A small image classifier, trained from scratch: held-out accuracy 99%.
Rows from block 7, named by matrix and row number. Each number is 500 + 25 x the weight over its row's rms, rounded and kept within 0 to 999. All counts start at 0. Numbers have three digits each.
# convs0: expand 5x5 conv (model.blocks.7.convs.0.weight, 120x40x5x5), inputs 6-8, a 5x5 kernel for each
convs0.0:487465498480505482501497472499462495513530486492503514551500494476510537493497462486516485510502473475495474495485469510509497495449507503526504490509500487488502483486496486500486494519491515480500478502498547490501507527539
convs0.1:531522500473508526519514502509514521504489509486517496480511506518488494520461415485517517457494498532518485476515493517513484500511515509482529519557533503504497501534506482493508522502512497472501530523511420512527534458436
convs0.2:505534519468482523512524504488523510504512482496523510522517524521487536541467469516505503490479533527534498497494511530526479479498541489505502466524507503462470483534529468435471478500492472493494506540496454524553567484478
convs0.3:476502516497464490513508471454510519541489491511514505495500478526503490515520467475495485524476476493525486457461480498476493430493508500498480487520467476505491506445494477467512464501484484481506502526506438480499532471468
convs0.4:496474527541505474491530539529549538535535496542520541524485522527560515485487516497487499491488495474498517447431492488505432477504489508500529514486470475477504495460477488485511454502523521539472517520502540505531528531529
convs0.5:495484489463482480486544516501488482502524514493487434476510500530449483505473483493471469485518452453465533531486497461506544505504510489523520495548522528522509534498509502531545480473499514487499504532516483499504526528455
convs0.6:452459454506522470457522537526495479492540482511498502535471519513502484460532549532529517541533544544541527552539522512496516512479483480472476482488484512472464460447480484477481451460484511504481488504523507471519501475483
convs0.7:520482486467496520468485470472506494495488540519516519491507514541543529521490463528504504532480503492525538498483474502546506498477477474475474454427539536532491468530512516480467486496505503498461477498504467498506509523480
convs0.8:474474490448488511531478478508566512486492487528478488473482519472516512510438464500515496413425481525511474486516533524474530516495495494511527508495525520492457468540511490481445511522501464500521511520505523504565550522485
convs0.9:509489470483501490484492521505496491514506455514529536469484483495538483483517504531544503522544519565509502535507551519474504514512489477478504467465494483476475483520484477464475495500485465507502497518494512516512487480526
convs0.10:491514494491511506486486491475510488479445446518493508465458515507535480478456445497502507422479492517516440455493524558460462478522516504491492503512514518499497460519511511469478543512498489480514520517498455514526501499421
convs0.11:482513538560510495491541545492478491480502469473482466511502481473521526467502501464490498503516476473537473523472484499486516502507484513541546515513469488484467495479476498487473512497509487497545469515505541508457489485506
convs0.12:475522483518530521528511512521530509497520498465517506546526511517501576522523562537507475538514512505464510513500466470499519478484481504510512475504467442493506496453464497499541479459487494505509501493509486506478513514506
convs0.13:464435495519485484462498498494491499504564521464460479527512458474489509494526516517504446554544492488465545555501483458521542498480471485490501487506467483498468478413467481473486432476485495514495482511517499503499483474481
convs0.14:468540536534497477513504530493476511472526499526506510533507473485464498525549526480477473532531501499456513495478527466525484498518496511498523508491472447492515506467474503483447522523498462495527486485453471526488504506533
convs0.15:465497483514524467502511543523511500525541546495462490533517519503496519505514528527529496525561530489491539534488502484525511474466470484487445475505459464479491474434481484486498446485524487472456511526477475472505528489464
convs0.16:505506515519514554532530527540555527512547538549526494536531565525457511547479469486469470477458479469463471469449470492480488492479495504486457481486492503506493529526512505518522507511511510496504509513482488496508536496514
convs0.17:521542503537502525567510530488564550506508490499509520521479500507536507484468481464523516448505501500528446477503516534463514543539525508499536516511496509498513505520472503526497490501500485485502495469472486518489460487514
convs0.18:526498487533517507513490459503524514476450515544497483476551496508510489497525538513508493524561536491503487513505518509448496544497479493531531484455437442440536493482471497523538496493509495478514491493464447532472470464507
convs0.19:479493525549547483497500477506486513502478496495490486493532491488501521491529529500467486522535521493465537567508494492480542506484495509535514495462487483486493473445469454507483486492510500510493498511472474522479486484476
convs0.20:504484519494483524505551513469495515543529455495503538494517507517514503499514456509541525509482494529496484514486505489500516491474470510512492514490486521537490506481495494481520465477464492522505486460529532482472503523488
convs0.21:514513513520509525540517495518498559483471534519544512527549500494499535481521556481477462511557521482480491534509500457438515511499483464530502507503458451476512479450445480531503489493491506504506483459489491496460475477495
convs0.22:553504505481495533510503504531519507531497571501489534512556501467506490535477463478496539503476463506522507501537487522514531495509485498524535465471507523509544502497502514545481497505520518457495530485485481491486502516536
convs0.23:506485459449519498482474456472540484507492474514487504519514492479478540537504496500525546502452488517543502442465503530501492477506500518512489506479466470462477466470489489486466495507498483465480518497449503499493471475503
convs0.24:441455491518493456499514501503502520496500497515537564506516509533579522519486508525533556495529512544524482509503474509521474445437481513494427482483506545496474459509525486476456495465478489516458473499522541431472492493483
convs0.25:515542510531470517543508512514472493481453507482505480485502506520506505545445435467486481451475462485494474486530491485486499528504487487499528478487503477513523507511519528507508496499474491482463493523526512518518517490472
convs0.26:506551535529517524528538532552499487490514530517455472524507509470472505501519522511492473526540462470486540507472517493523517472501509522474480492504443467470475510417459488529520439472486525494468515551534509502511541500479
convs0.27:500523497493464503499506488487490478503476465486502475470465464488493445484493504483549550469519529592559520543558582539522532552564538523516540523508529484516519518525490495469496515473492483512519490484472488515498496485498
convs0.28:541522471467486505481477471515494499508483459473503510461489488482496486506472534513515502504529520557503503493512551492522516495531457471464475498487506472470468498498470480469497497517483482487507529493501547527511487512512
convs0.29:467496517530458500509541503465498500502480491467487532477485499515499463522538476444504490520511485499476500497454532535479474495535534519514505528546439444490442484469487481468494468485480457473482492506485462486497488494484
convs0.30:510490516520543534510536536531534527547539565525513527544548512528527555538486471507520494499490483516509547497454475446547540467443460537495462434480500491461463480503494452472459476488488483466464487529517493485474536508507
convs0.31:510545492500501522552494514511495478463474495544505501473519533520546519521524538493529522522506517509555534528521550519500473497514523478478483499502487458451451515445440483460484489509491479531553488493476525488532478511514
convs0.32:477444468476473493449541499478492499540503495488477531525478469471513499458491491522519518496500509514498477508496513492482506547513476509518527534510500503486476483472527516483505493511491491485530505482476495489497498492500
convs0.33:501487428460489511498428489510461498502502516453476496525472462484520475475502514513545489493542514509522477509528503487481490523504478498503497506495487477492490446500503508483491486521500488486512530494486519543534504493491
convs0.34:500497485494497517512529505472517536523518494511487520499546510521481492500509487502507481506474493516507513464460531514483477523536499494509504487537430452511458489442473520485449476503522480480480499480494521483507508496506
convs0.35:520529493523523499496454506490459468460477444478473494470427475461480454474446480485460475489515500501444492534541535475476521530534484533517538535505466485502512511501477484488489494483485483532477479448472495507517500469475
convs0.36:542510519479522530528524507551516514472497499498530525533476539517525507488488496507516543476495510542494514548482514483522511522545488530503518525461527517516494504523511527480480528535509491495528536494472515513503481497547
convs0.37:516503453526566539504480527547510506491506504499499513493478495508507480483514536521523526520521521523510515542541553483456513548529475461482510475495475469495471471472490480464463494507476484502541510491496490539501453461475
convs0.38:517532519482509549517505519518524504511550522531502527532480497471500511468477454465539552507469495516560490501501553566501500502536551507509498521511512527509504485516546548512474533541522500491520539495484497502505484488461
convs0.39:472489519511506466478530543513521516520561490538516535543477560512497510474513499501490498527453505482455504440457482462519467447502504512472515506501463445476505502484477474486495474475492517530484519552535521505526524505499
convs0.40:458493477514481482492524552480506512528524484530506504507456543499504472494522524486507509508498502512506548484467518511522465480525512508501512529523452476477479479483471487444503479497510481528499515514513505518513525512506
convs0.41:507480479468524504483515520506537486497495543525499542519538490474563556525496483522493511499499508534511498473501486474483441489492483493434495507462478476452460498493487473480521498482509490519507544513480531522496456486498
convs0.42:532523515526501522536525482494510510519518475514486481494508462498515529494492514538524531518488486510521470484516517509457474534520526512507525491529507488477434480493489491482493548547540507492504551507444483503488424468487
convs0.43:497483505529520490525508503499497517524519492502507530484495458493505493507533532553519513519496505494479513449444487466504423471525490532510484535535488504473485483477498488521481491524545491489470515529475453514512505487441
convs0.44:486493462499495499451469454473519474506508504457455539513465488500513514514558547510510499511541528523472519522524504466512526499486473466502498483457517475475514497496455472483476518515485437509508486484503499539496490497490
convs0.45:503543510477508504511465477482491472458467496461457474471489501501468435539492468460477498470513474446492500486550476504505508524520491521498514532513518507494521480514491490500513495489502508509465509498499471488513519508437
convs0.46:502527522512478517520521497471533504523526490531484540501474484488532509482518513514521515524484489537486534456498522477518459482514487516500506475476467493492512475460519483467496504547540479500477518514514509498550489478519
convs0.47:506496513513520488503500512536491482492504510518497449500517482498463481503505477494471465517503493496465548539503508505509538526521505473543534510497484507505505480463514472503506486483474500488480510480480467512521468502490
convs0.48:488484490514503486493506486493496469481528501537494496517498515519542550525510511484515514528527515508517511518485499551490478457506494467475457483489503513473459502449476471481503483492514517496487516539495459504515496478485
convs0.49:505485509500502492483522526575480499527528554513553544506557468534583546536486480473454476480474491488463523480493458451560503480458455545528471463454507514468487497491465478468464489486480481497465488475474487474461477495510
convs0.50:513509507491511507508465479520482484478477483519523555504489503489506472475512510507527512488473505503524487480493488511485473479469502514513495476551525505507508516515537513488468517546525501467501557534510493505487493509472
convs0.51:511500495491475553484526489454490478505516485483463513513523491510531542508525509505527523531499490542530527493502523496476518487510469492498514460485475502497468541491523530511467475511498474478502466487473514479487484510520
convs0.52:500515530505492525552519498489509526472478492499502507522508504493539519517494469486493487461481498486507485490523521516506496520502479500497484482468460494523557483480493495491501514512492516506498448456488521489491493518512
convs0.53:492483485489493485484528540533543513528545518561534516508524517527521541543474440498527515487481506509512524544474469486530504455464482478500435459486530497494460489537475487463468471472492503492478476531525474440494557492474
convs0.54:489522509507535495493514497487518519510502487532518537524487512470548561529489497517544493488514506564498478467478507481481489481473509494511475508475508478462480483497495450467475517514493475565468490502503529480504532512524
convs0.55:509510467503500454467484498509462512482479509460523508497511483498496509494511507495472490515494515468470525507510477459503521498473459501519493467475519501508528510483502499509510498500497489508511474461481509519449445483516
convs0.56:496497473496511505506481487484495501456493516537514492504512519520540516520513485508493490503472464523495475442495493514485466524529504527532506513468477488456518503476506464491483511552522471485553528487498499519518487490522
convs0.57:469491467486490436480499494535471500504532540489495521499533492557535521524481498550491487497523510498527514538532463532534504473449491506501477469489508461465483486497469491486512430431478521495443471494527472476469495508469
convs0.58:513494500482484519516513450476550543506450434514507493468501543485507476505489464459506521496432479541512510469447516516501492467489497527517510506515484518505480482495532526473462475522534505463519522539499466503494547483483
convs0.59:485534491479512531518487501507518510522523526522526517544504528539533567488486498510515536463490491524533500513448494470510515467488492493482457460473526472498459443526494494523476471502496504477445499482491511451479517536512
convs0.60:489470499507502509491510509501520480504515477538515531527494553531541534515466466497525536499515474516463524530476480455523505448474475484484451464471513547482483455518535499496486486498486499520474471499503551438440507487493
convs0.61:482496516546547496492505524520505487476520531508486514513540519516533534524541536525518462543556490477488542517502492500501481454490509492468476494505441468496453480403453469523516449494528552498489527530517460486522505486515
convs0.62:524512502516543530479469507498518491462493474485436464475490511461467465484557543522506485525504489495499509509467516536477481482519551485502497529541455487506507501455485508521487485539524514448524531514451473544521498462449
convs0.63:490505506514496496503478473486517543512493485517503457474492504519473474504500503515495503492487478473497510457448494513486452426491519498496464487521474453459493494493471498531504475471492480498461529528489460508530520478479
convs0.64:509530541511523457504505496469457475446499487539546510483497522534522461505491491474467465492483468468473483516488493479485499480492484493507500465491504502487514537535522493507495562550511482493549516504498506486492492505518
convs0.65:532530530516530484517506500540456513493449513487523519472483488493506485511536505505505519527507515510519500512527532507515512531535514508483507497471511500508523495528511493501518513494510488496504464495506471474480454485463
convs0.66:493529518507503498493516451464480501493444466518521510476513491553510515500480487475508499472468484513530491460480521498499457440490499519475474483490470487464482473486491471469454481482499480471472507513489484475530537495472
convs0.67:503520535533503509496514508498486522509510498475545524533511476516499504513545545517488493525533497494470504501481474472505507515467484490494483484478474495475521513456503465504479501543511489489503525481447448535508498476498
convs0.68:496476506509523499495513484500517523494488506477494499493532460464480519501511490508478483528517507498518491507515553505453519535503462441513572532495510526518471503500531499479470507515473473478489516458476481525466407489517
convs0.69:469503537537499460479528540515498509535540487520498533540487476503521556494546532513496486524512489442486496459458460485498440479523515516506507514533446434482475507462475504473505469500518507527489522516478489537554517482501
convs0.70:465475512518525486492504508501494501506504518526510549489525459504536523489535529509471498535534498509497520543498504486494536532474513493512545488505497521514483482473531480483482504509485474517526522470488513491456434468505
convs0.71:515511481484491539534487457469532542509459480539514479475504492512516486528497490493523494508515530517518514520513514524495529532503512482504523518496497486501501496504484491472459484507496486482469514503553507508488501547507
convs0.72:516553536504523501563499497513504524483479518470482478492499485503519552487498493443451541501472487507509491464495501518479501509502521545539505532481465458485506478491510517484486563548564513493498499480444495487450482478533
convs0.73:486487505485512478483514485487518523513496487513496508526517469484526542518504492512499508510474482496508510449462475520522510467476514563491478493521510480469494509487481476466494529510485498506529537541500488511532536521527
convs0.74:512549514511504504503507481494491473500497529474467473508534470475479465541517506496528524535487498508534518500516525526492515503514536478519534495510452492512509493471545523502457480515502487472470499486457489533507458506517
convs0.75:478455505547513473475504537471467492513488476467497510512487491493491504512487490495497505490522492460506490528523483504469542514525512502529503486488486506518494479473481492476472504497478489512497480456477500461445515501505
convs0.76:473491554517520502513496461478532519502443460505491485476497488484510505534490504495517501501513475515540517502487526541497520521521528528512532529500464479486467456460472509504503474503505469478496489473460506458474496482463
convs0.77:518525506514524519538523498543530529505496548540512492538525534505516540539531516507486502541521517475488522510478480472523511466469502505476468473489473470466466446452469465502501462465482526497459485518530497502525531515516
convs0.78:433476536512530502497541540501518510511526496532487520514497516487512515480528537525498478535527501512492528480493474480485475471515515521527496514544450444508461514446466490490507463517513490530488495507473532500496484472488
convs0.79:504519489494564500508473496536521517455464495522509452490515525533552522529489488504491491502471495521501477484514527547478498520528541469492506521508471466468488476481457481478467510532490464465514499518471487496501534487496
convs0.80:478500514477498495524508466466501513500479481491513503515502496494529525523501479494504483453469456499505516484462516517500515465496524498525482496504490498488513470478522483477463477492489486503464494524503510491511522500494
convs0.81:472518557531544495538523485496497499511483483512498516530477511519521503466486510521499506454495500493467472531517496497499512521550511502512527523498514492480527518531474493497533517471477489524488473467486484458454479501475
convs0.82:487540517449445520523459462502521468467450496515481452480476522491484446561503494507534507502489476504504496502497489540493476497515515521526490479496517504514482487499507473452467485498521488494502531533473472525512536497449
convs0.83:530524500500486489539506492490487469485488466488493476473467502506458454472478484473450434510503489480468522514511507476491494525546515497502538550515509520518541549498498502501545506497505509519497498504473490516514488486482
convs0.84:519507473489545500535492496527535527543531519519505525538503499460467483525531526525507487484526499479487515508475439450548508490456479532524527507491506497485508474545492504482492473466516518512469491545525518512496557522517
convs0.85:494501521520487492504475551525508495488550532519517478517510483513464485511512477496496480542541492475473529527482510481511493488494492530497476499509461492489515505459508527522517474507507469448472508502460480518527533492497
convs0.86:517526515523480514496519507509525472494544560520501517543569495514506534521466463467483477485419454462441476432452501443484481474478445504494489449504485492508488509515539514509530524517512506512524501483500522508505487534555
convs0.87:509482519517478490456513500463517491493490459512510519478481512519516492510484498489491506482478479516506504477477523511515479443525515511486482521482485464471481488489462446462491494475468475479488503538470459486505508485503
convs0.88:496499498522512483489496498495492508488469490529497492489516563522515535527509527496529497492533493502492524520487475473467485469485484459407463491454500510468462463475461464491506457458494528494484505513492485511508514453470
convs0.89:509535519472496534532484478513488450474446515514465474447489500500504490526486472483521520458455492490512496476502503511503480526531509500489484510476497503485509498479482511491488473493516495490487527502474492490531497465497
convs0.90:477488475520522441486473524571502491466506537516473492537505503462490511493513508502485491526554511463490531521510489506480509522492479474474511469483493482488491477484468499519480430478497520493497477496479483488492480478510
convs0.91:509521497503538476523526495504466496473479491522508491524515488528529541501483481486505482495497471499484468479456495494462495467497546506530515474520483461458526499511483432478460525487468485483538485509511470486509553515479
convs0.92:454494514509488468499507496497468486499531505526501480477510541533475482527523455493493478503464485456478531479507462481531504462481492503495471464500461466511466522490504484488526486478489471506481480501524489501497557544485
convs0.93:510537509462476518532489432463513496491471499496509505481522521527527518548479472449454486480482495497517507519532513522520527496493523505493495479474485482531532523496512499521516506498503483478446480541511446468519574514457
convs0.94:480488503508487482485533498461494519554520465533530566464459513528539479498504503518506513485497538536503504460493504500520466457515507492429443485513499489489493468493493452473465462481468501499450483519514535475548554490488
convs0.95:480510521507484484526512533490513487501513531475495460510531486502482494501504501476492479527528501437496530509466476511516518464481550508514491491499501481488471519473479497505522461457508554476452533571511479454508546519439
convs0.96:505504522513481504497488486484501497492515517478502496526520483502457512534492498491475470505497499473441524533493492488500550514530504502549480528503494491507507527487534510502540483505469506540500499468501521495489483470526
convs0.97:470454466478456457418458530513467462498524528458481491509503461480506498470511493479495500522511506502495516542504481490504529510476465500477509484485492479522498481465515520491481481505511481498524526512468505547475463503518
convs0.98:495483463522536501472437528547503441459545515476439497506495482441506485417526510510488484522544535506488517539515510521511509532509471487504525521516475470473478474470496472505485457494472501507477489503473502525515498493507
convs0.99:500473528544558504531501509507463497462461477460488500502500490535525543484501541513494488482520512476484470547524515501505532520524491489540499505483461485491474480521458473479489515462483486504508486472478504474448467506527
convs0.100:556536510500503515503506520510469521542539521501512501515492479511493515509511514500510518484489489505520523522473524485550525513479521525520482438487529508526521513523515523507522498490500498500448459523508504464482566528508
convs0.101:502505495543500492511488497512472510469490524477503527553520491499517564486519514507469508511516510463469465515496445475464509507471479507526505496487488489463474478492497482492511531495508521540519473499536517473434491505495
convs0.102:510521495508465497556535503513496499541527515538519515518501486473477463482470473472485504492482496459504494483500488486520514485484504532505489524514507500499488487517490521497497451478532500519442512557538530515522529542517
convs0.103:518553520511480496504516534484506497456503483545512475461492497505475443517455464476488449433459474450462468464481530484510489484518509514517504500507496485501498512494500522522531486515485525500492490508518482507514516476454
convs0.104:531503516504489498486474490508512485473516517518521483494537479491429457514514482476476474487483462480472504521509517488504537545516528475523563510502487510528491502461516518521495467491490483493461468458452457498472464479493
convs0.105:460503512526553460490522512544516494494492535536457488540548496465494539534513523515516499532534502490480550528505505493522514474481503497521501471518454463485463513442462495513515431480518521500457513534487485495527523498492
convs0.106:508486482494549481467452488577469479477476532477494467479526463509488492536529524490502514528540527508532495536523510519481510539484500478487492491460456492492486457478488482523482457495513543505498512511502445532489481479482
convs0.107:529522492441484531510514489497506498500481465508494542457476492514481459505504509508532543475475506550547495495521531515509504512533519511520519541521535514517499485513533543493457551533530488460500499526480463538526506447440
convs0.108:476500490500525519494492527545518487504508493490457470503520493493497486530523514507516557507533529530512499492489497517486455522486493489449506539520493506486473464492485490475495500511504508500513506484484511529507483477503
convs0.109:512498521493484477511539469541484478477473499498503477490481515465477507505550499513487516506497455462518513505479498520472450507531489502483508495498467498500492510478480495491503497495528472480502552541454458526539501446481
convs0.110:517547532537519531545507525525486518474482489493489465494481499492519510478462497477545499477495502522496474489497538536462518549548516501532553536493491475488495480520486473510492518504484498507530490462468496519459457461500
convs0.111:473516494533554526520453508525540492474496546540477515531534519536510548511557548500495470513540512505479498505506489471480494479478493485496493483487470438461481476466461474500492507490510522472534484485494463498488508500488
convs0.112:497548554511503527489526510512537507496531500536486505509499522526493513535475459456444461475444463438459510473445503512497503473485510490533496468519479475492508515461494507510534473502502490509477510535506492488550517505492
convs0.113:480495460464489465493500500502479499520492484467506544473473482530508473491488524516525492481527519545522490523522533520514509511501509485517483489493495498513515523501484516477482522503506462462511518527480467510537529533482
convs0.114:488479467542562488499465509520526504498505522494473500534534471483504533494511520534488494530509482485472509497492461455482477494467478495524522504467443430481498456463473474492494484518490464540524489479498521507493471522526
convs0.115:533494469473515497482516521505513468518499447519484524466477512468497472467492507532528520494493503533536505495519555505475478525527533494477520569540474500497518489494474517507507469494486490495522534512494502535543499514469
convs0.116:492484508488439491496536518467489509501553480518506494531497491464514529494519507523525531493498496501484525532492489464513510500485492456449485504515473533499444449440506494494488461475458497515469488509502520496503476491501
convs0.117:489516541487515506533557495499518499569519483521495529575502487476535572545479485560493504497473525529512538475483536520542463444485500524528465488476491507482454510485473463490497463486463512507488477544518513465496523472540
convs0.118:504506481484481486526545532474481522503488467497488485468448500485508463501524502501523526509500520494483500514489530494491511516512498443495507522528489490507473496507515515481495521523506436516522494464444527530517465497522
convs0.119:531517471461498492488470492503504494498507468470475510509470471473507495508526520490489498497493522533498514494514517492494536513507460463497512495472506488484452475522530490483474521512501476521497479478492565508486483517535